Weights of a small contrastive image-text model.
Model: 7.2M parameters, 48-pixel images, encoder norm groupnorm, encoder activation gelu, encoder depths [3, 4, 5, 3], text encoder layers 10, text encoder norm layernorm, text encoder activation gelu.
Rows from block 2 of the text encoder, named by matrix and row number. Rows with one number belong to one neuron. Each number is 128 + 32 x the weight over its row's rms, rounded and kept within 0 to 255. All counts start at 0. Numbers have three digits each. After the name is the row's rms in percent of the matrix's.
# fc1: MLP up (text_encoder.blocks.2.mlp.fc1.weight, 512x256), inputs 172-255
# fc2: MLP down (text_encoder.blocks.2.mlp.fc2.weight, 256x512, transposed), outputs 172-255
fc1.316 103:116090146049121154142148123106175121141160098073148122111194112071091157106079175148133143170113104092149167115160164176137136134110188096092159086181150101116130110191068127141141079140178119192159133092155159065076113141096145090073125096097150110134
fc2.316 098:099200142126098133109129122114145179100109138090106164148130147206131161081124080112105123130184155154087145150159167139192190143156113096144157059120129115112123159104168076136143129107086089183127159139199101112076133155116155096114097173054137129121
fc1.317 097:124139088109093140142140115158072110174131112080092145082130160153142089077178119139147151128211147145167183168143159172052092195109101162160142108150113105134133118114129121128139075087110150133094125095114101086159091150190126120103135115173126091094
fc2.317 090:125086057116070082081148120110142123192159099117113167121094174095107133124142081154142136101158148096169063138114108165143135111175170122174156135129071096143110168084162152117163112074066093143159124118132055075160137120171143094129110173110194171164
fc1.318 093:092131099157135128156087088143084138093095080115134134061167118127194140141119187098114189115135152200101147113132154140109143106152156112123142091153102143111129130117152132153114136144139140141057167171159154128134112121159110169164145086213078130143
fc2.318 094:126167061103088131131169071101109077149169156095162144237161108087197123138140148099126113122152129188155056133136114125126141116121121182134151154168118104088141083137114150075114169108162229174035122090122153198154128163153107152101111118115118093140
fc1.319 097:154181116167101102197099162145164155147156107113119139122147118103135144123158102129085150159161129124164123185138143145077099101109123120126147157155160202126108092092113089147133093172094148149177105165130186132138109116154147085134141143138160068097
fc2.319 104:112154123181140131125062114121154185093137091165138141115114134181124093091123106132114062157118135133083107120156125094161128043159126109155106144125155095165122096180125117192100070171126140159089108133143101116119115124100146098179125161143128138129
fc1.320 102:181135144123179159164109077157110107135105116120105159109117125103124144120182150132128147200154121171146140121131119113141131107111110138114127142174134128158147133091185142157121152150182149146148097113111115150109065183100103094151090135176122150088
fc2.320 086:089038147166098159094097175161131096156099150085140168137091044122112179175149168132108158100159127134141143112096129117102202170046149160096130162109075099119173109139094164121064148123092204128114139077071134140137101086114133190171075114102147092125
fc1.321 105:123108104117161096134152149062110142103128105163111155171095169134170097117181117091137108129128140130057134119136139141096083136141134108131049158175124117082124091162112098146167129085157120108085068133137127156109151168144148067131113173073098084161
fc2.321 110:143117123153178120080123149100187124138114133125060157090175122124082134159090129186153101117119156130166060128107095152146108109107132125180162154126045063133118089117154137074143094059143162173144128082105125109110109107133134140224130154082147148170
fc1.322 092:158101181159144139091132141137158100095102114165151159176074042130171145177112152129102141103119070097191169118112140107061119103077132095117087129123161104109110137115072078131132158113119086120119136136124165126138098129107139143108097157102116173163
fc2.322 077:138129130116104161094112158130151119148109161110097115112138072186123128100114106099091168052160110157134161149097088165167145089085114101152142081108087095132101181222141120117115162108157103138139146096095096141116107173156129091132133141150145094075
fc1.323 093:110135138161156177166074153109194168144156136196158145168106079164093127127162104107154120143180123095148105204120139121175098134094121129083141072157185089224100083136128125111132134124175148134098123120138104082107116107068114121051157103086127112125
fc2.323 077:118109166082088169124142128155116224133082153102127150096145130165103132222129165130101150146104135127132126109140099159150102111086134165142152182136157115080099132154143115095144162128153121101113070059164123102068071133128105161168057157145130106105
fc1.324 093:123136148139090077102109093154164129096141126108167140171112097125145160104127079194167135130102080153119192151105152128115178148054102105121150180050114140125141151075103118095191132130189111141120185120116094114127110146165097069049189123131137091185
fc2.324 085:196064161123188161117129141121113091128118170122124182089106164063155085147130142118107177137104115107160059115134160065121122070124166112118125140103185170138125130150122123107138148193132121160154095101117095097028121044134142085081171167161155161114
fc1.325 102:126058102097126089127113138113127137123079062154095118114138127116142127147166113076116065123063136125025157100136113156133096130148064146099102096160112138083132107146128091153131143088135103142187173163075133173121163150182093103095113087129151149098
fc2.325 111:179095120116096148166158157038109137046100134145059126167070141116129146128124118145116125109128108119101175134116118149148184100142193130074088104097160085123157113173103118158125159125095079144056140155154179151183135079111102121182112122132155179121
fc1.326 094:134167113111148211215138152149136173125118044114161117106136147076173100152142160126122123156099104120109116149149158135132130112173167083144202132116102053108091098130127158100150152146158134071071160130073171120125121141106125174149170177162131170161
fc2.326 096:106127089133175102170111160087114169179170127056192139122104083156161146140134187158156102140108212112102075089138113069083141078118074146170181117136139123178166065144134101112147126135109114101106111144161140115147126160132130118168095142165114160104
fc1.327 094:111117141155150084053122181103113110116172157086130092160190164149114104120210112122156141171127127096141161127148138132131146163132125162152156166078138062110151121069094135147114068128168089154094117127128171092124147130164133089070120102139137139109
fc2.327 077:162063104133155132099107156124133101128119094158120143153129149164049162175164157213104116152119129132144137112070147170090128140092127172121098162128163219098127165124163125117096091100201162102145169130167150101120177142071109136161147153116122127142
fc1.328 099:109112100160193105145134089146120126095150111132159102081095173088156185136120140173139092130098138159177155112063153137113065133151147139092147164097077157064171136181105158088090146162091111114151091222140053128165130094140118183090104087104141121117
fc2.328 117:082105117131099140141153104046167100140089094087143106152165132165108137117123127079165119146078153134171148121106191089105104062156145145095144161167118149087198115144151097044149082126133162149126136158123102140162137161081193168133162136202092128103
fc1.329 094:117066113166086144094146158152199118126110174154184141145089173135123137132120167081131185117123151122162156183147153140099110127095088115163163101142134136134123123117127116133127107148216152123118163149084155134146156142160081108116133105166123084127
fc2.329 090:136138069095155153089066159180104102121099152094183090131053059150137119157094178143136116126154152102097123099123166129070076127092157142150142115046098134082121096199130167164115188143146114096081150162136109104093128133131134117122087147113137115168
fc1.330 125:180180207134148174124121170150123126100054062115129155130167149129083110152145174109123038152089137137085127141193146127178086111151131092115144159126172142099142151146104149114147130075033116091152153150134108125142194078155141142084194130126133161114
fc2.330 146:108181183160135084066170172092137164124118126129156126122107147109142106104145150149127072075096140150119168063128146169099106143072170159109141113112144117117174169158084131141178152071120095118168155121110175171110168119080159151131127119147075161181
fc1.331 107:103139066146104185162166148118133169058130049114073150123150171117091102085099163082057143117067176156121142073115191187105089144130059150121165077154141156144079135116151080100137126042087126101189116156068171116124116189128146125106151108119131094119
fc2.331 118:121146092122132078132133149110124170118130133118104142097081156163147131061150103117112124100091126102143175118132136122132151105086121139127088145110116077093157098156112095109095106108138056131099216174096134192138154051115101118116168143144143170084
fc1.332 105:177106129094143150124149161163146146140139113205124155136128132147109163119119166131072100089123120134121101155144156153117136132101144098139121148110162124075137147137146156117119182117064125160131114121123141178106118118152164109136155150217131094175
fc2.332 088:132154118107103118092121138146213123103149172088149111100127095126084065139116156165125223127111126184135111146149115087065125124129094133115175144101131166118117122192125142087124090118190114081164155179104085161140138118132137141153130127146134124113
fc1.333 098:127117077055094119109138094086091107079095109108140128140150173169109126136144208135176112118111115130055170123153116164109124133126173130112114158104129098103132118125143129164141117110096100158140082110133158133138108088133089157181120155152133115098
fc2.333 109:118121128173133138097112167068208091118118133161083131095180068071082121155131134157118135049146121135135128110082134141157097122095129144175142132095077093133112096134142149136163098109160136136160115137070111168088089069115094117226163131097140072175
fc1.334 099:165102119102092121188097121096164126063105086026146106141135196167078106126114118124123117195175127115082175175115153117072142129129136141147127128151167114112159122187097109111139089124167107140114101100209117147104155135151155196121129114079185122132
fc2.334 118:125105139159221124103097145096158123117137117112173147158121153082150086159103035147135093138101138114095064160101138149135122131195159093169180158127146110111141082106148101143127151129142170175169149151186111135056109070123127184123115163117163145116
fc1.335 096:154142143121109115183117084190128116088182093078103145099159146128149099145146149130113119136080104131108169152114114068125115125127128070098166141165232129178127100126149112136083149132113146065142141141121165175138133161150149093061179152141111102197
fc2.335 100:169083150165104130113141099138134181117105109126154152112173170095165156097159158123110111092122134091144084103106091124169157091126178155175188123115112144155148169155161103103162119183108122103106167145128053099147148162087077061120174148090106124094
fc1.336 089:087146110132139103160146187118113169135068111165096062142106132150126174107114178050152143199162185104172155178126098123125109058160128085072120147107169121153124189181122125078117117101050099185107160137155090161168154160132175138114126160154134085171
fc2.336 083:157166131106101155113068092137138167112147195086173117051127127095126066091164131129112149100181173109156164167149090106118123132138106114113153157126094129126088119110087150115113158132174132093034125160089122148109149122156143137178105147166067115134
fc1.337 096:066070139129116157131070090104086134108123121173082094188150101152147123104127117141101170169169185162155242153127085161147105099160097135111112127123142139156133102130112090122160094128113115113122114130123137110115171122097119115128133165075087124138
fc2.337 080:129105200146144140132080137101192143150134209129129185082130176117090123090107096168109170124179131116123109128084079170156088131085106164116157176149054126113162122112101110144160150092085087110112143112162101083095137193126153143222106127192108116129
fc1.338 103:103096128117124142109138149111116159146152064109177136102159113118137092127107107115118143105115049051139121132208085090113085095150152097153173142148180168074143128115092131136094140166109114078164159167139118174194123121169162075149104202123112095093
fc2.338 108:170141165142175122115130141105112166110072122168134158179109145129133187062148156107119160101160132102152174101186088079180122069098115157075114110074176141106135163142160138160165115110127071128119181128166127107188170110098138063140125105094144166147
fc1.339 088:134076056108119121122018141149135132105115098113096122098085135172158113175099153067123167147208118058114116111191158098085152147129106125152154119107093051121138147124118088061197161136181150100142126150139147101127142127125144120153148132146106087142
fc2.339 086:084118108092149145076097145192050129082128178144166113111112114163122158117155068130140105080114142117132123100091121111097131148158099146156142125172130140190132110138099168161159189138092100146177149132111110079166123132117137134110095168162105121167
fc1.340 100:108147067059078128096079129102081132116084112175125194108110193134123104111141161099157142140152127123193119111177146151065144200095141132119137048148165103096139111135147090118138099108106162110135104180136103091119156140150114112161088098084089115097
fc2.340 098:085174082097109132073181129114138110128149193090108141067147220130149087170107140136103151156131148050133132136108093188160137148187138121128158183120094143178112079111102139123083139057112113070109175135144134069091108097135125128166042134134174135142
fc1.341 104:157062113138153160102143112093090104132141103093073130075135131108106110115078142123148140128132104159122108128149141076132066069117098126115130133128085123101091181093149177160166159071166075137149124146142152125091176124204154128118115147100124143125
fc2.341 111:144124182123124128074106084147081123097101141091118096078116150156152160128149166159181112143096155059120168153101080095098105119111147135085140115116123133129146067163106123111145032112182133126144109119179103144140158109149105130075110145105185150113
fc1.342 095:120167109170140114107146100136124169113105084079122145115133123128073129077151097135154116148087138138113128137113100098130114063168163148140121125127121119102200119124142151181145107170167171175091132098105176098103138132164157113186159107125087138047
fc2.342 092:167168111106103085086136101143129112109140132116156173146124139062132097136127201132203137081178148078122076067112140098094107063117117123133124126082173147166146134065154106104156114172175120112113080134106127125163107138084146101126133142162125105086
fc1.343 087:159091143112080098194125123167159070090178141144108101096130081111111164138147136127172074180094113133109139093112076061165122056193166164096071192151143113113180093149115159090146118114134125125186099095130144157103155160128124159118085200140145101099
fc2.343 081:147109110105117161104075045134167111117125137125123123092209126183082106142107131152110157129137103120199132181170141146159105148153106158144173071173118129162122120140100091130090129124116114099077155141104121079153103141090115163114119106094064124065
fc1.344 129:190154142145114144090139106132186138101132150105134179167081168088151159153140084133123143163122078078151147133125148111198138094091113119134158082093139151116156133120108162141129179101141207076120105126157088114110152053097128086124142100142095056059
fc2.344 144:083210126159129142133109136186156094125082139096144141096099048089140089130140103152165110088125142121060118130142147120122095150094105143094181166113166136153134135177143058183148176146101135107088067121107142105118110122119105130113107089164144130100
fc1.345 107:066150056127141118127113146131158132111118122144145121143163110141176116133141153170127180193125138107061123101137240180078064164107129143135112095081118157108172122158128192109082114134158173145160146138130078120086099121177179116113093113041088116112
fc2.345 111:124108094118149096098152052102182146082142091122141123129105136159177112104138131113085118161099116085092178131171147136059085102161161133183093155145122097152151083128087122150100131092097135142126129170161076170030090095118140199173113178174129144095
fc1.346 096:184161114079088138133072091169105092100140152110197159148083076063186157109161178202157137145121159110109148146113125155165112131134122104080147122155103104179165142131110145120108171118151143157123212148131146152139164138167131147111078146144147084120
fc2.346 085:112109127132141109094132115157194104157118090174099085116091086109104179151110155135097168173175203115143113147108096093152076126127080090095104150121112115139147075111129150129128114167156116130117135113115096115106169135169090164187110187103164113151
fc1.347 089:155095151110122152109129109088124077134128131074119175180132095142126108135097156140130100155113116115107169127180172132070114116113184182079113167110094121137158112169115115115116166148173099106116076185121085173087110124138130116103125149160111135164
fc2.347 089:136098103125118146139090092125112119081081158165111128158135096139127157088051158150125173137153203094156170102157122158144168125120123111139134114123147189172197139159098145155079125157144146090150098121163104125088149138126126151180129116133144113186
fc1.348 086:191098155070105088094164152131120156208129084100153170141090164160115102122144127093124184154192134153102156163101175144061155141109074143141174142114122148129180074137122177122124162098080104057144153132171131123100111074108088108115122117127154137108
fc2.348 086:133124085109171159083153090143104131085153101128183131157101135141154077188160172143118181186091187119095134128152126123115131148161148126162099132072079166154146112039110083114064087139164157145101104163126096128073095110099105154158153173138086154084
fc1.349 099:181163051111071151166167071155071126117131103158138166191148038113136121189192168112164113134150168125103123094120123152126154142153113129118139137118141081180101116091122104133112175114173080107085107096112157128123093156170118120168083117133084130138
fc2.349 084:210136094112148139076092164141194164101114114153123100087148084135088124141154168201132144137169133156160142168108115144152094123143100139152116154075119174144139108126094166168107119068163147108122110133061100155115123131163082152153154120100148175082
fc1.350 106:112141134096196170171130145157104132132084129094155163137150097133173137117152085082172086161099101142097110109140088123098179155188093124085134117116114114108112197181085083149159072132086121098099157162138169114109153123116084101179092099149161187174
fc2.350 092:070092123114137130150132130156124113094069140134143122154178079177072115128142166207108104100125067144138080162033088125137184106163107137116166140161118101091079097158168138158095153101136136170118104085110089176158151072109123130171184103165148146178
fc1.351 079:116122150069137110151166126161085151121100182096127165147198124154148093069177147077157063150111133192127140191179111147173128089137222140092122113130152080110187149101166129114146118165122107186120144123103129108144116146142212129072119147116092095112
fc2.351 076:154172146107133209109136090033084137126100116134101166110130178138108085122117120056113162120093152124147091140148065061149139106154091168226141161111100156084129108170114117145143120170187124163139090121111109129112198142152176108164166078172139127145
fc1.352 106:108154088074158093127082169092095101184109121114082124151186151111148099145094098117114123138131124031128159102122125087120117106122166125126120106158141125087054105207137165163132066189104074105093106215102127106168160082126125162106080173108121137117
fc2.352 120:134094169144093148090161106111121180080143176102072194088197228133174174076118152127109131047137146110136108142136091135157130132178152130121165150112158110128139132136150115114161077076093114132151160129142132084135087139104134053140132104111198179179
fc1.353 096:107169156072127134177138143116090182173115187142148139119127116133202159163181115123141125143169100151094117124124123158157121123054173105176140118130173127130144124200090123186096154120118153154166154143098154180103127139121165095101105113110068097141
fc2.353 090:062133120160179184108146157161159127122150133202138084173144122139139139123138112139111125140107156159110163098160113088139097179186082093197142156138143097114143152135078087158132153126110107191122115102110159196083121132073140143144161166127206183127
fc1.354 085:132143135090117125108166073154125099070102162113181122084165137109168177103060121091091097154156109118174146091099122079165205153138176108121129150102147123162131162121100099137133146195150162098151115108110131159095190114079110122138124162127091134107
fc2.354 091:150130128152131167150109075102197157149105160119146188161168118146077074142164114108144142148082119128082102161118143131096138150155107152127159128139125135070120132139100085114093119120108127169096133115150096088069166124132080150120117073142129151091
fc1.355 093:124067131142137103155136120107069098161146112145095118173159106095142129129090116136160153145150081082101170164173158103141152164135155145166097086156137143127133144096055171154181061121156155089165076103067115140123145100144168059169133141129172101148
fc2.355 084:101098144126139134087163146131131110058107054130095090114114085104087162123117140149095157127134140118145180088151081162180109096144069169118225122084169122116102116068132107152139113162139152169159128167139150153146115120163146116136140117113111101116
fc1.356 101:139159063101140112181146111094070059185117125130154110066119152061126148175103182129153121076195160141120140155145125131196141149120121128109160157107087166133110125121128115116162108148123135091158117082146094168099167149182132163181099112113135075127
fc2.356 099:123079144137123156131134132087133137130091089140173116106137114104105243178084119156122199145135193094169118119173107148183115112138092132085153208139173171088137088118186097167065114197104128132195075102144150089137140106168179160195215144118140165175
fc1.357 097:200196116129137076140135119131137123073110123188126155180204171165150151094142112208081127143130106128060116137188168109088132117197084176153132123044118102074156130082160105105149132123090133175117152130164110160084071157144122141148074162134062105129
fc2.357 089:159174055095076098131142138079163109118122157107077158094124110110102014117109151080112170129106112125115093115131200112092106090124155094121149147063093083147102153166149180102093128079145161145126055139110156114104143071103078131136147133098091127145
fc1.358 091:130158107098152164148099134139124156060103176119152157150161096076121125117095120161084089133166141137130135153101013153149171152136114134139127151115149127140071147122148070195132181178081129103083128190155194145138097094119097108091121161134148125148
fc2.358 086:129110091170092176181100074151182108145129132113119158124136084163117099120166193089135114224112136092136089188103107132114092084118126101091102110075101164068150130143151094121145118157139104142125080142092116140141108140166145114130162140158120122168
fc1.359 095:161094138182128114145148117130073112090092071138151169125136163082118152132085130160074116123111100075139145093137153109159146127063174086129101191153106160069108129141106216116111155124145140157136173102080100194122137116157099139130089147149111091120
fc2.359 101:088154113167156090162110128160132135027113158146078114075079059075083140100171134144136147097099104143094110097143068141122130126106140143066190169080172114098095181111108125140105086109125147131071157144145145115158138145130074125085113059119130185106
fc1.360 097:163169154134168161108126156111132138123205067109140103108152106184156094174162145133154113170122150118155105136170162108121097133112154151147127104126110123139144147053131097172118170112140148113131116131157077188127110132115187107081096219100177144138
fc2.360 102:168118185116172115133138109099107165162165078065172084115120177135166185111120172158165111088134120143172150094131096158177095090154103138158146110095186117142167143094160158119149107148183139154162113141127122121148125133154123092126106197120207136162
fc1.361 107:111097120120080101181177069134164195111089124201137158150182088143118152180134127096083153135111105109109154177173151129117175143175163131177120082089205123148114112075119086129114125156131103195156131105194060130097141117104087134101164148134135116141
fc2.361 110:129119095094097124152159126111129089121100162131124169094075129106091030112088101106071180166063142125060104140114159124037142160130133157161155068098112142157101096124069072154095112147129125163118075153107121118022110080123110125142163126126097156109
fc1.362 101:098124156136120113218126122128095121172135116097092168163144068125139176159152085108110126096180142114161143167139153122101154167127149144122144103123089133190146136091172171183136139102077143147160158143111116094126135146100074142118132207099145092105
fc2.362 114:183143138145121165124109137134122122148135122108191150166143077110135152044130143110082134107165112122155114114153124115174157084166170177123196174053124138188171108120156161114121117255145113105190103155137136077146118151119118130143161109116151157133
fc1.363 101:133079154169133133173146156137105153164140050126147148104172121074176120133136115190131150064128161139158106129171187146134154100124091114138115135129150117114168110116119162181130133128159161144174166165115131108164085148131177150145112173101163104146
fc2.363 083:149104134160176156172131163145092118129120120110041128149072100135107165114150148148098146135134174100170142109177131135146135109096101112071149092100120139119125137100102168130160109154105084151065152097152189186117186122125142158173145162123142120147
fc1.364 103:132139124116113145113177147132121162121150090122135149087119097144160190107135095113186134129075081073073145150148163114131095061139122115189126089167144096159135121079147151142105132056163157078178087121124160141133107129158122116135129188112157120137
fc2.364 103:146138128186141098111155113146120113116099148092149152101158062124130218123140115125114158098142114113136122071154104147173146086129123136089167142072217134122086133141101167166122086208114110131121106184136138083154170136115147072153100095145146159132
fc1.365 098:064125098116114075179122167141117125150133113073120137162164100125095132098104060094127126167099108102106070115093095131103116124115104126152153147103160083141105149121089092102121154153169133136095101141144134096050084169120107135040201115144130115141
fc2.365 105:140093124095142126140127124114118134148152116086176126080125129126117041118159103121064156144047123157093125099136122132075127046128122125130145132138100159144151103217138063132144092116169105170089110147136143145113141120125137116090103089138127088151
fc1.366 105:155125130135089149138079187110152103145155086099085162095140083129083119115087152125099126098175090112141142106205089078101122129126082082159148144108077128121117089116117056129153156104162114099149141144122106119156126101143131133110142197157137122084
fc2.366 112:177151090102177146146124151121142117137058134150106115121051056120081170080106172137104128120126128119134167106168192085133173106031094114087120149091112119125172133139082124153125133109144114079084174138133133149120136157182079125112145150122171125141
fc1.367 103:143081153128151141141093124121071109159115115145114115072157118097099150156114126146108094095128146099128165161150169104130211107123141158145177198190100137175140075071146143136131139178059123092148131184176102113175092120111107140130088122141073083107
fc2.367 101:141090122162149137153165187126155091110134104160112086123117081102072123101166145144088136116165126112175154136093130126125126106071141151057161132169129220132134139081141122114164099155173089157129144174138150167144128128122082149152157125164123141117
fc1.368 109:124107098086110153191176186181140137106175183139106110193096147102101111139140087146132193192090132112121148133103131140134126158073198101141102115161167096143121176073105153147107098119128157078100130108091091143111129172180125075119129103151116141063
fc2.368 115:055148171138086135073115127113082137140133149124088131153105099111128148082122095180156078152093119114124170144081121076126107131059132167175176143155178152178125124090178091152110115113101200160122127151124105153112112105108111133182103090131096106142
fc1.369 107:118093199063111159150122103150137084088117103103098131148147183124136155145183098139134122161071149088134094131099135090123152151146185089120123134123089109159122133107142188093138168080117102129096134144132120135188143110192156109133120165204097133122
fc2.369 113:132147157168138155133107098153073138132128136145170093138098104137136130114189164144177116137065141140099121099070141146081140129115119093138117178119114118173158109112158181171164135152125141142127190147159093105179155146184116165200125150116144065128
fc1.370 097:092110109087080178156133094183159142119074176157079094053114155123108127123150133117088136145145166101140154087109111072110121102183166150089114137099096128141130120154113075141149083127073171114175157150069133188101074119079113146175092178156152187154
fc2.370 089:079120092121049118156150118115072114160101157131173186180183119068089087173126153147114123180059101075120132132128148123144107081123137202125136134110111112147128105176110114125092127204093153149057107102125070138164146089137138156120169139112174115127
fc1.371 092:136064153115153081129110113086099133100193079123155101082130115088130083112100120132124104170109138092188184185122083111140166116126145121137122110146154181173129082095162114125126160100137178121115165126116124145142113098145130148137175166223151109122
fc2.371 090:089087084130102096126157073146128143080170135186092138085089159126096132102139140149096164110131121105210136099159099132115136161126129112035135148078193156120120130071102094063115095132049162102024142187144156110173173160103135158093164110124142207090
fc1.372 110:088152083107109127117114126131194181174084090117132151095095168180170131135087144110088103120184121120152158138166169050182122175150132093179101113130172162116131158121102067144108095165091119185168137164148150169084182114197122074146117139129122122131
fc2.372 113:133152167186129109102137069084115183097148156166111140117152139144139128072119166089158072152076108147107153116129163074097124118145137084141090131149104058075062171112134103084103144156129085154081122113106176178124082128077141104061141160162097109125
fc1.373 102:160087129103106121129138113176112106118153155063143133200133126073129180155163139125138107137126126190105141120187208180152112105059112154135135140096114080098143150111125105143139111137130133146164063185129095125171111149140142062088130106099132133145
fc2.373 089:112121134159141111079165174151104066106102151084072121143113047080190119205136161170054183112138147077150124104125127114103135124066147118157134142094103140090087128118091177107092059131157158149144116166115174154106167144121128183186116183136065103150
fc1.374 093:148117127167121150141130121118090117118141128116145081128125162115084146178164118159122154135123152113084120144072088119104090168131122146179125191152107124182157115144188175155164064109177147090143097095115136200117094145144108135151121213128162176189
fc2.374 096:157128115130156102161133153074205115112121149068198118173156073146143131164184117143176175109159130131171161128134116133157145153063188184090136138118159122129134107146111125131142170167114161145147101129179110060110079084142144094190140122106168167167
fc1.375 097:104102137116161109091084141123135073082159155124090084126101113147118135106154135092189076117199132165091156138104037169134087177088200094129135134135148069136100176129167101090137074091138128077145177098145128121150173124108150161077168116094095100119
fc2.375 098:096137110148150115110112138136116138129131124154130121166112153143150184210158129109131162172129084105132086089121134163102085108112087162149127160123193166144169118160151144137085127147208131127144150054161135113095132139142137169141152174180142076148
fc1.376 111:130133123098118097174072134136184112103059142159156127145139086120113091163176100126112093156211121156167124151144152132063177140125052102119145121146159119135157114196079099153141075133169069177085133157133114064133163154140084094099175115135156127184
fc2.376 110:133130055128078077097096161150080143159138094089131140071082164090143056121136125160147176106114150126135089110092125146107173117189153118142152105114060136163157134121107185133148114152145094106107146167147136029174105089104129097121100127129119096138
fc1.377 097:155094173130082158093104172114123142105150112100125104129088093167083094126111113150104092150153157101143148142154078130116088133107126133135146156130070109126172169121110097163150120149123135080125105081101132171111144072055123117104146166101103092138
fc2.377 082:103132160166140158168109148076145099083153133139169129091144083184063136131097159147088092094112098120079061178057119162127130085098116162181145140134087130141119132078151074133151137095073150147153112112090139143164082134156124177084116116126152178114
fc1.378 078:137140117180123095183140115112124116122087159149114148173093081124149143152204148139139144124128122144156116158125147154142087198119081171097134136115138123128187135162143135133148117128144143126139144161055137116141133022211126090164134081144156138067
fc2.378 082:115092062150132155110149151076122145154134126119158117074097080145163128194074139124113200135163173119136213102107126108161043106126175204175125173112119172100104128148148158139072129112126167143120121078132107147130141176179126106170099151137184143112
fc1.379 105:101145052153172110118083147159167149090094093094177135145161149171108152135158148118152095157102168171164104081127159117053134119148161142171157184104158101139121109073092167141119128104137119161151121141146135117130073132140123142063197080151162101155
fc2.379 101:081095104168120142100106127162097047150105110128153177130109043128108120101164096096098148093128104118166098093123089138107125122114068147106108091174102117086125125135168162132135124099154093123090144133128136101140128144152125089136096114143083066129
fc1.380 091:124127062097079125180120096171167099121127095139134178147094111189087087177135119116135147125113148168127120154109135129181151180141164148077117070175169096182109085137096144118132147133090116120129133102237110093229160113160154124093159124107129130130
fc2.380 088:101149150169153149181136136121148153098138168150130094174076096129129123181160168170059159170057120112150106171089129124121163107129198084171146156106130153145124108095086156100116127158077173185117155125146156102133086139187123086183146134103143145132
fc1.381 105:147134172133166079170144124129056101115136150146125169135129102142103169090143091139144130111200093080105127169154095148131126109161092083140148171118049107156220154103141146130171139174183190128142165113103123121093137138166138187086166114152094124086
fc2.381 103:108105138128170083166115122142146022152135104161134139116147097162133109089118157145107148142137174142149179132155114157092171103149147208125181139079149184163141143117112104121149090203144137100122070163130142111167119128142142130113139133141109110123
fc1.382 112:152174123162102144108112062136163118138130087087152110139100151180193123101116072160134165121211119090158166158109135132109090121141151139064155117121119074189162060162146050155157098142042128087210148117156146125117190128139145151100127137084156110124
fc2.382 128:152124137128105116102110112059162136084212175089134140137162126115147122099148081150120144132218127169126096167145114150147131163139161105102113130188110094119125156109200149175111119095087141149129127097204079070113115105120169112112105130099195139126
fc1.383 092:134154134133129169189150052114127170138117149171189139122116157087112093128163131127146129106131145150160093127154161195132102112167115132075145118143120120186155066128086094118123117162110058120176092172088126160157177126130087074157135105117099045107
fc2.383 087:149137082138149094174095156138173115116116130110112158099087069117156184082101230168132115148092211131169116084142102100145116114119116154118146146059109115112121080116080137153080151167132103128071154151110098156102082083175116129255106130106157121124
fc1.384 081:172079150143099109149173127109104131067083116167187107159151182159159202094152082095158135144163143133110172155142112148113152140118151153138081134095153091153175097152132124133176147153057133140140147091142117125134154103107150166126109147164124044146
fc2.384 078:135164098159098102105062080128102122092074126156129204029122103143085080122119169178159157130159080097107088155085185143116093144147140151137141150112080090147128173137129170143122089115159140139119111117125093112176107120143097132217142109093160159209
fc1.385 102:173117091098081144158132193160079184177127073088108120174141113163092105109103105117110122129074137101085100091130142069117147106172116107137074138079098093103109098123126142132098052097142123133081166159108110105153157151112131113143108177142102096117
fc2.385 092:151114114143127163143121096092138081116104114128125118201111127096152175115118121144172105127111092155165140109112113140150130149139181142137189157137088079143134102107125167103128129076149115147169148151120129143071148050146129085205145152152157118138
fc1.386 099:165113181158133114148134113131121166160070057141054161115113134120129180126138099119092094101126127066158093133192095101146139094101131087136128103095134159099115100081154113146124142142142094121161155144124114149154112127108096134141167182133138095093
fc2.386 094:202112147121135136126111172143115119136122130163165161096046044106116160096079142152098118070111189113193101112149114095148162039081152125106127126066098141100161114121072123112135140161144111105104142176099133096102122119149112111182118140125168096131
fc1.387 114:073038105162122108155129131131109132120107106111128159094138107178122120156090103156093088134164133181141101097124109103099143156117102168116161151133134056083166150124062128145130159161193076162101129125113107113070140130116128182103109095171181097147
fc2.387 131:098115128185161168140114132153085079131111110121126124169096150087162139059130084104094132093126098153133103081171112109132088094147100132107095103125102107144129120157121107156175125150226081117109159185105109123142110162137145117078089109183116034159
fc1.388 093:123115103050067125083126115165125112087109151104180066103139107171162115096118062134156134136106110112077108154170146091099187116184175169115130113089136072101133159150116096097080124172099131145174106116093123117152165092123110144123091099109158166118
fc2.388 104:135156086088134110194116112090134185113116118125065167073121104116079125137170085154054148169131154100088137177130174119052136100141180141171181111100132103137081105105118091129114100079106163171139056150137097152091182106096102107118114135154139185113
fc1.389 085:157148088126127083106135174148140138135135053057092139084098080172078174103127095137144160133117126164151131157121104134090161194147170120128161142090130162120110120134138153119160178141145167097101153097161147152049139157118224131111203109132157144106
fc2.389 081:116131163102075169200117087106054192082096150104172143137113199101180105154111095153139100066107116158097130119109136050109098138100115134139130146113152146123103191157119153085061132082158125137125129048120130136115089079110084148208107102102155149122
fc1.390 102:104136060127183088103104084139163141138104098163192152147064139173116126146174117156136135119135129164143149110166125122124146135179119160116122142134164079125185098072147117119180120156093126143099142122123174098123181170166106116176163140067100139137
fc2.390 099:144116135143138106151148132152157106080115116132119084141113080134105153125124127172139136125139116124171133106096133105188119149143167158098164129164068184120109067136067198125100126093117115097114152087114168126130123128149097105255125124173139087104
fc1.391 091:102107105032119152120116102151074164145126153115117189190130109153102094136127105154093130122096096128059146067159126148100166164112106103077139140095119136092107104128145119086133139143131126154149140162167114072174190098161137106075139111159120082115
fc2.391 094:136134132115184105162149110142162110143134100136110193112157129131136036119180087108102149133080159145106169082104132096084151158076104170178140114102109125069159099144079116098139106116168127142097109178076157094087120124137169102119121147106124087139
fc1.392 115:114086190078129127128086196089123072150082080132125104086179112091106073084124120106086130110111119136118174159138153123109117109220141121124150118084169184135158140076075113121178094118065123057156150151111107198115145142116077142156130117139073153117
fc2.392 103:168144141130138149157130113054107109064132111135110139169087153123119074062137143138076129136099132139158193127161090108151148128139121107091073113058108127114162179053114126143122087125102057058109160196167109183147162093037120154112177127118112146155